config = dict(
    noise_aug=0.002,
    input='log_mel',
    norm='layernorm_no_bias',
    moe='top_k',
    subsampling=1,
    num_labels=32,
)
Rows from block 5 of a small multi-label audio tagger, named by matrix and row number. Rows with one number within an expert belong to one neuron, the router's apart. Each number is 500 + 25 x the weight over its row's rms, rounded and kept within 0 to 999. All counts start at 0. Numbers have three digits each.
Before each expert's rows are labels from the 100 clips, of 14976, where the router gives the expert most weight on average: "responds to" is what is common among them. Only what is clearly more common there than usual is listed. The data: struck, bounced, scraped and rolled objects made by modal synthesis.
# router: router (model.blocks.5.mlp.router.weight, 4x160), inputs 54-107
# up: expert up (model.blocks.5.mlp.up, 4x320x160), inputs 54-107
# down: expert down (model.blocks.5.mlp.down, 4x160x320, transposed), outputs 54-107

# expert 1
responds to: reverberation; hard striker; text has "room"; text has "reverberant"
router.1:481475497520486496497525520503552507532499525495534509477512530531472509501480512505481533472523508532498505543539503533544500443513502458538515523448526530526453
up.11:509533493537524483487504483508501521528513498499499487501440471516481479525538459436482482515495520508535518503520497475523483483455523471503481512524457529514511
down.11:476535510507499468468498473521497503463487516485518530497496523492520513464503501522485506529517512480473558503449487493475562485516522521513569469464493496488508
up.12:422474480505494487506517522512522493505460511505479506474506528509517487533523536493509541490492540493555509448536542479545462450459502464473476474472528483510503
down.12:527462494496480506445440477494460528499493522517515494513518513508512513495502497497540548534546511446501464485510544486473510501524501477536512515455494492511509
up.13:519540474507493487486514517502538456537503500529468452490483534521497499507480484485511511520512531478523479483517484528534424475461531475478487526467483521488501
down.13:469505484512460503530458518504492534478468520501486556473530532492530492515542492537489527536521516464475521470451466525515525465524482484522520474536511525507520
up.14:491517518486505467509512496471480505531527508459499492485514491506488493496496494485521510480481510512481502468510490532498482511460480495512491540473499530502489
down.14:541488476485485508530525557513488533491481533490497526524519527519549520467498508509525529511536521508544508423492494484486508476517505502491517468509491512471509
up.15:487501502533470514511565507487542491521474507505435495530484506513494547479504526518507510510497522547507444539544544478496468482465504485452457525498532517495520
down.15:503461483472430506514470478489468488527519500471476543545530490451515520510506518508478483542520507486506464506490478482509504469475469512511469508505514509511545

# expert 0
responds to: membrane; action: one hit; pink noise
router.0:451526521503514491486521509504488493515470480467494500538447540541542541510513552440527521505496485490508494432507531508480526481525453533455481507474488525468489
up.11:486498492498512518505471480495507501522490468490519473488522491450513510527490491543447518544531476484519490527480464485535475521506523492443506425551484511512507
down.11:478513482507505507533474528501496510514505521490473533480519468484479486481501469516481525520530526492497547537471509485477503505501492487539516467500502458471523
up.12:468501477476478498482506496461528538499522459501489482540510519480501528516493469518539501492510524528510512521484523504524491459524504519524513536508531471512490
down.12:495551507505482495442439526509495538481474483436505482515501506468484529527531536506496543518518500474458486516462453519492524486501505533488513506524517455493519
up.13:543496447500489492530551532474556462495511484486484455502472510491518467518506496495503482501507493551501446496534484500509487468523523510468477474488541544503533
down.13:538474503495562542470515481542465488467491479562479498492455482509491509471549505536509513527483514471490498529507519481536503512493484527465493504490537525506500
up.14:530501529510487520478538509480516489460483453533445492515447477497491478525524494510558480498487484522518492512493519541507448489484458536439467494516523487532501
down.14:509504481527496538517480473548548467476543486529498466505517517499482502519512542491496533476501487475471485520479494501520509486520475522507534497536543498504503
up.15:471511495459508508544512531534540530505512497509482552493483484479513487489531513472466523476482500543534486473479517467513496431496504469460452466505490474493519
down.15:538542474518539478484509527501484483497498493530474477488493467508485467518548479522493468511455571461489487471483499536505512499469500490488516478493487503501498

# expert 2
responds to: steel-like damping; clamped rod
router.2:481474485504509485519522479468508496469493521532513481481514492458472530518479462511468470499505537488473513562538493480476493553461528512539505515523508479480514
up.11:528530482488495512453477511492450516485479506519503496484501504453509462490530472476498488488475514483527475487474505499541473456496487504492500462501502544511520
down.11:515490533520552458532507481512499527475513488511493544444523491506490539513523484541495563534476531526526523487501468510527442516466559484488510455517511480483507
up.12:481476524515538488533535507497489521539489517540511509534463509491514512496499504541547517486481468540502532455448480493560481503524469504497481444506509522541516
down.12:497503476509475509518565483529510528528490512540476503506520505479498506512462527511543510498502476519465464506532502515519474486517535490548494539467504517477501
up.13:506494512511522478507509493500549493519504511453473466543512539494481488548482512466536471452493471521527502475520488496452489555465462531478449529536507495472533
down.13:518507562521471484486496517465510491504501516481474501535491491505485491485497524498490482506547519491474501466517487506457527534480488533490501489551500527470549
up.14:544504517473521496501530507486469476507549503464446479449486440476444493485547482496463493497510517501518477498500505496469511536483511499508463511508508509511543
down.14:477449497485498530495518473516476498463544477540547487488522501533492504497517465505564494542502505496474510483554489505495461538473523536469511474485535455533487
up.15:488517498528552475474484547502534516518509461500483501515513495467475438532511482479503454490499496473524446544497504523536507499463498503519496512533503489488499
down.15:519501465516462533487483497461511519519502498495510473480474525528482451495489499477425529504462510490515497495519496492496553513505470541469505500541506530491467

# expert 3
responds to: large; membrane; repeated hits
router.3:522477501517498526491480491505462520479496468508515514488489487486529432480482460506511486511511518480464468497453489477496516524525515502490460500543467511487483
up.11:528504535504498515527487513485494470497476495499513436496485464541492455516497525505500464465491548498496484450503495529534496505524472527485513529500466508538488
down.11:526501479501495534502471506476516491473522521521520467475502541551510471525484533492529472472446517508490461490530549527519537471516485493507497510474487492477459
up.12:469515527497510508488494497488474517489465500491473517508474512493521532466520514460455496483526510513491508489470507509497469484511471544478495462512488490544506
down.12:500512502477451478518483502476503584544517506529507534498513524495508529508513507474537508501467508486541538494542517451475480514480488479517489530478510453466514
up.13:536501530512484518487492542489475555517487477493483454465495518460513460551490492501482465501459577501515506504533483549542484492476501474448495475519466504525492
down.13:489505527515508480482448451474460471479463493514505457522532524497495498516507530466482509493504481495544519493519529533495522512508477532491519523504436492462504
up.14:496510512504496467517509481497486506503506420505528480525497479480513503500493470500516496456503493509550501506448450530503488464502510499478508502529541486502513
down.14:505489536520503501543496474474469491474484483479478526514537535478520521487479509439504501511489464532497491516484502505518491552512500511522497511555499556501486
up.15:490535526428496516497492500518491491524475461515475481476514485496514519509499509460530508528520470508521475493504497521476485495505451512495467493504498469520504
down.15:515450497489469516508511489549496508453543525478514539466562491505535498498476506496478542541495456497483500511511520455508488518544484534498519518535514535499480